A small spectrogram enhancement model, trained from scratch.
Model: 5.91M parameters, log mel input, arch unet, norm batchnorm, activation silu, widths [64, 128, 256].
Training: muon at rate 0.0082, 7600 steps, batches of 128.
Data: 78125 training examples, 12.5 epochs.
Rows from block 5 of a small spectrogram enhancement model, named by matrix and row number. Rows with one number belong to one channel. Each number is 128 + 24 x the weight over its row's rms, rounded and kept within 0 to 255. All counts start at 0. Numbers have three digits each.
Before each channel's rows are labels from the 100 clips, of 14976, where the channel reaches its highest value: "peak on" is the class under the peak; "strongest on" is what is common among them. Only what is clearly more common there than usual is listed. The data: single English nouns, adjectives and verbs, spoken by a formant synthesiser in many voices.
# convs0: first 3x3 conv (model.mid.1.convs.0.weight, 256x256x3x3, each kernel summed), inputs 172-255
# convs1: second 3x3 conv (model.mid.1.convs.1.weight, 256x256x3x3, transposed, each kernel summed), outputs 172-255

peak on: /t/
strongest on: /t/
convs0.58:145088110130127141149105120152126107124153162105140081118138119135105100144145102083125122088057104119078092144143131133146125144116136122104116165143119124123152104107127109134163087124136119072164145118127159141109150088076125150130130150094142139189
convs1.58:157121100100205097132147129150141083118158094131113125111093122146147133161131118120121157120141129068086126115140110129146156104153159164147112096051097135119107162111134130148108139151148159103095102117137120115102107093082160113143111144149105143112

peak on: silence
strongest on: mains hum; clipping
convs0.14:198112128150106115095124163135124110062131122170115139102152153120084120143129096156113129116091099135133118093126126134117097091137140127118128100100120097131118171146102132110129087090107137129083113122147100105154141134125133145096121143112136107109
convs1.14:094127145130159130122147097125147171103114185117165130132093137095126089155128139111111141142132171139139125121153147119111116103089133098170141142134102130125094114140174162108111117186115126126129134108135124098071098145123145145121123056128132133138

peak on: /ɪ/
strongest on: reverberation
convs0.4:109168123109147114094132153135081080092173123131126136140147117108109073112110155126117117147136110125064138145116152109100128100126117160134125087149115169145150112142115129134135128119130093137117121113111138085119101186110111143169102130132090168106
convs1.4:109121109151136133125161131084132173132143173097140109107107072126093124090116136174100094126140152132124118084121100122136106126167097148105149134157135090134097126132132113112154126047126134108129137146142126166168185134136121146119135099121129132138

peak on: /aɪ/
strongest on: /aɪ/
convs0.31:118136126144128121148115118105119087156135127134112107142102107118105093146175164153115044139123102137115167165128130105124133130145117155138086141145116133120153132114136142133136169113142182124084133112114103163131103103111127148173103110115073138146
convs1.31:144092122125156152112092117138145131133100112136130171117158136134178122111117101109128132105124113160122115144172127126122098124152114108122115130126160105134106171162166082095141136099126090120111119161143110118141156174141152131121102109134163101121

peak on: /tʃ/; /t/
strongest on: /ɝ/; /ɪ/; /k/; /tʃ/
convs0.28:141111120171095137120166128124138161126125184124138161140145105105107132122131097120152130105130097126180167141137145118133125136059071108177168140097115106166135141116124122158128124144119129136121142127158102139133115107137087123139113064097134130116
convs1.28:126156115112089155113143143151138118138135103164084111130164101164121133111089103128164105126132167032108087061129143136100147128116132105125145135163130123127140138161106115096084118143097134120163136139119133172127121111124154145128109135131140155126

peak on: /p/
strongest on: /ə/; /p/; /æ/; word: apple
convs0.109:096088162132114127101155121140157155112150145150123171110119115116110133116093139109102153108096129128111182136135165158155119142143125100146185123145120096124109123113144140119164088118133125062107107121146115128132151160138119139142128130147120090137
convs1.109:152156106099147149162126136110115145112108170111104099122137137145130134129118160096134087143161137082154087141108089110144142090129136115145133126123106107120166116144140155138072182157117105128142133139103166130142135124157104139164130115171146150129

peak on: /aɪ/
strongest on: /aɪ/
convs0.228:085118200128114164156112105116123140113062111123121165114124122140128088157168090138053121143090181085124122176112143126161124123113175133136102110202136098123134117099134118144138114122112141128100125124083135136122117119120107125114094095136113153114
convs1.228:141166092130155123125113127156108137114143144123124099117134140124123182054067132129125088119109085132140134077129117155116124149138081150121102150077150131099132138133124141146119112131138155095106141100172150103107161116148094147100145135089121125163

peak on: /tʃ/
strongest on: /ɝ/; /k/; /tʃ/
convs0.225:156156110126160128097137135131112127126096120139113180113154163143127123119107121106127150097136141112151191131096158126142119119128077129177150109130126153105124107071138117112137114120112101141102106157144126138110121153126057115142119134127151118120
convs1.225:101136096105121120130125105135118183107129188127095101107117152142094095142181138131137088104126118113122075110120129136123127153104106151109145109099113089148155125173067106137120121143155130176176061136107118110137142088123121139123155169109100112152

peak on: /f/
strongest on: clipping; /f/; /æ/
convs0.88:142125082162085120128148103119120092128104123143103144138109154118103110111146129147112127113090117098127096097122095098158086109156136120126145136116138158153133160191114125115126096138116095130130141190137129129133148124110149143108084137144170175151
convs1.88:131140131145144139143116109154145106115100090145172121066133099119150167124109115153137120141125142111117146146142157138087123166135137125108137123123127150094092168098133128142152130137098129107101147127122193138112120133154153116139126124133130099104

peak on: /i/
strongest on: muffled (low-pass); /i/
convs0.220:119137169140159141120123154112106115106160110158115127099142130138167105112066114164102134103144145115090114118173120090119118112155135131102091158124129141083097135143109140094095127108103084101130150107116123073146118132124117134143127092104115101154
convs1.220:086137108140122157142148105109097139155137161141132150173105145151117073135115134145158107139165100163128112160133146102167140128098117136087139161158118149134136100119162151130139134118134128149108088118116121135091156165090103079159173150103119171122

peak on: /aʊ/
strongest on: /ɝ/; /f/; /aʊ/; clipping
convs0.95:167106159126117099166132131135124220135169156113112139121129126148131162137169162139136059138147115113141118154170134146129110102150129128084128163091116119141124152092142139109075150129140116111133146129106146143113120106160129084141109134140136112112
convs1.95:142138144142130141133092153142118108142123106135152131156167169120182114103099114090135131134114123143099104126096135118135094124142172128142115112120107175121155127126103110141095126153119110124143107155103111117131129148161173093164104183145134116123

peak on: /aʊ/
strongest on: mains hum; /aʊ/
convs0.83:098092156131142152173103146110152151131128119110113114159124152148108120152143127133092105131156197141172093120119109114121122132161135132124111147138120123162123082131180140089161090134139157091108166133120115151121102118117130115147072105145119124151
convs1.83:155114143118123091093136118177127100122172098181157133126117135134119142105078089126152090126108087140134137101132124153133140150135138133141078136130122108140119105146092155129116150197122113125123160111123152119097158112135130163102157166126102101131

peak on: /s/
strongest on: thin (high-pass); /t/; /s/; /w/
convs0.27:185111128113102126091142119121107135144098137144119094114151135118118107145101067112085170108111126118097096163136118122126102144179136127164093161150099098126114185156142156161088117106173145151124128125066110158137137106144111132103131127173120172127
convs1.27:104151122145115112114096111152135138147138121069122139113138110160146194124096164135147145164121098124148091149094100126113112150159150122136153126091113151107132113105153105100123111161135124049158155126147113097105105195110143116148146093102146136139

peak on: /s/
strongest on: /s/; /t/; /w/; /ɔ/
convs0.214:127145079092074164139121087129100105123147137092090139137122133104153115158129065134127067191114140144114108137145117132083120107119151095137187147089157120122157142096116112104104130124066096136124115102128145109156142098197113117090149114143140091131
convs1.214:145142137097122056168093165123137107108159154137164143167162104152126111159156131140145126162134112138159129152129087156127133144126139132135133121145104118132092116095091126120120093170108106156153085120162093140127128137106142148146139123126145150143

peak on: /f/
strongest on: /f/
convs0.241:120100150101113108147139127152176143131112159129149113073090139107100138123094152101150139138128144113125105131158162117127118170139156132092099101100094136125114133099118112113126098146166135081135157157131130073133088141110171108130118148150138149139
convs1.241:134119137131139095146114162141114102158121110093107137156181171111151100156116147112116135103108128134123139139163149141142162146158119113120141153095120185175099121142127121146122127143110145130140164125131150134145134130154113160182103082179137082089

peak on: /s/; /f/
strongest on: /s/; clipping; /f/
convs0.200:159129106127136140124149083136134116094078112094121173115087146133117132120134098133113095140180172133144144152154135066145113117126118108137118132136129141087146151132137083140149110101128111176108140106128124117154144157239155141183126155119155100118
convs1.200:098101123163127120122143126140139133130158131161132159092124125128121134142152149129121137131136128136125101114112114158139081130134105130132142155070134126157109088083125114136136153091119095104113132112129136135121140137120124091115106112145083132143

peak on: /s/
strongest on: /s/; white noise; /w/
convs0.55:176124098136171168120152124150098120076113147086118134149151137126082132122105123123163127108115110116120084095117144105147169155123151143125138144112114118102106144124125104133172123122110141111135132140121138115105142135167104123104146128100111139168
convs1.55:095095110098104106078146132146133163140122107176092119078095120135138148144106113095114178160114111132133128153098129133120120116103115149139109115108123146147146134138151101123117148105148111072130131123100127182139130124088182106134141120113101096149

peak on: /s/
strongest on: /s/; thin (high-pass); clipping
convs0.18:145135135153093140114144133120165156105124158128099134169133114141098100112096141115135118111121125167119158096123147138148127119131121194128173150118137133161179140181141152105138129131124133099119172131143132085109134131213149128150123118148139134092
convs1.18:147116121063146102128153142144119142150101162090112139093124139102136107163147157113138158128126127138148162165132094128099047102157142077151137120161095093131114107119127094110132084130138087124140123089116068154127183121088139123122101093145089112107

peak on: /aɪ/
strongest on: /aɪ/; /w/
convs0.113:109100185108117115137117104148128116139112140131096110150112106122153123183191127117130097158102127128120150172132120129106132124095175127156117119200088094107152114157140114107118140109121141081077117144097111125121162131142153120180135089128079121114
convs1.113:160137120173155096104119152130152133145099119176089128098164156119115126106118094116160098147146158133115186128139125111120076102141095120107117143112175117125136115153148117122086140146125138127147100123119139130126139130134089179146114130141156156116

peak on: /t/; /d/
strongest on: /t/; /d/; /p/
convs0.184:138119112110135112120159138116102152108128118105120156129101130126138074113146128128134157054119110119129122132128133133115123136105125139114094151113112131144125101131135094099151131123110120142111133123113147137084118128068120170110151108145121111177
convs1.184:145159139113162107135150123146135090092159086147168113134099126108107119145091126160144161165155094090131139103138125114101163098150101134160149097117137159145093156163122123159146110104141151087110119105132122135112136102112128101157091126153119115108

peak on: /t/
strongest on: /ɝ/; /ɪ/; thin (high-pass)
convs0.26:118118085126121160114125113139120097120156133123142158108123114126116098106130142112114143097122109096162112111097102132160124102098195168123126133120158127142159171122090119081169150123126132182132143129113133124111106125181140158119116075115155123123
convs1.26:143174112119138145151149115137130139121116101142072141131157151150097136098182084137153092141147131121118114129156105095115140118123124142143119100176139118121135101140169169154143139131144125107143123147139115099145131125094187163117149117144115144110

peak on: /t/
strongest on: white noise; clipping
convs0.56:128141131123108157133132147148117101100118156145139130166146128134106141120120137084102149094088126133132117098104101134094148100148167098108103120116103161135148116112129083148165133147155137132124113115076124114103132153096121146112124116118091154142
convs1.56:149133114122122138077149110179154148124089118090120123090122163110135116093143149157140182119120140113144107138137140128092154090119150155144109151153131098152116152115197144123140115089150133120118113166101122141124136126112158098123115122123150159159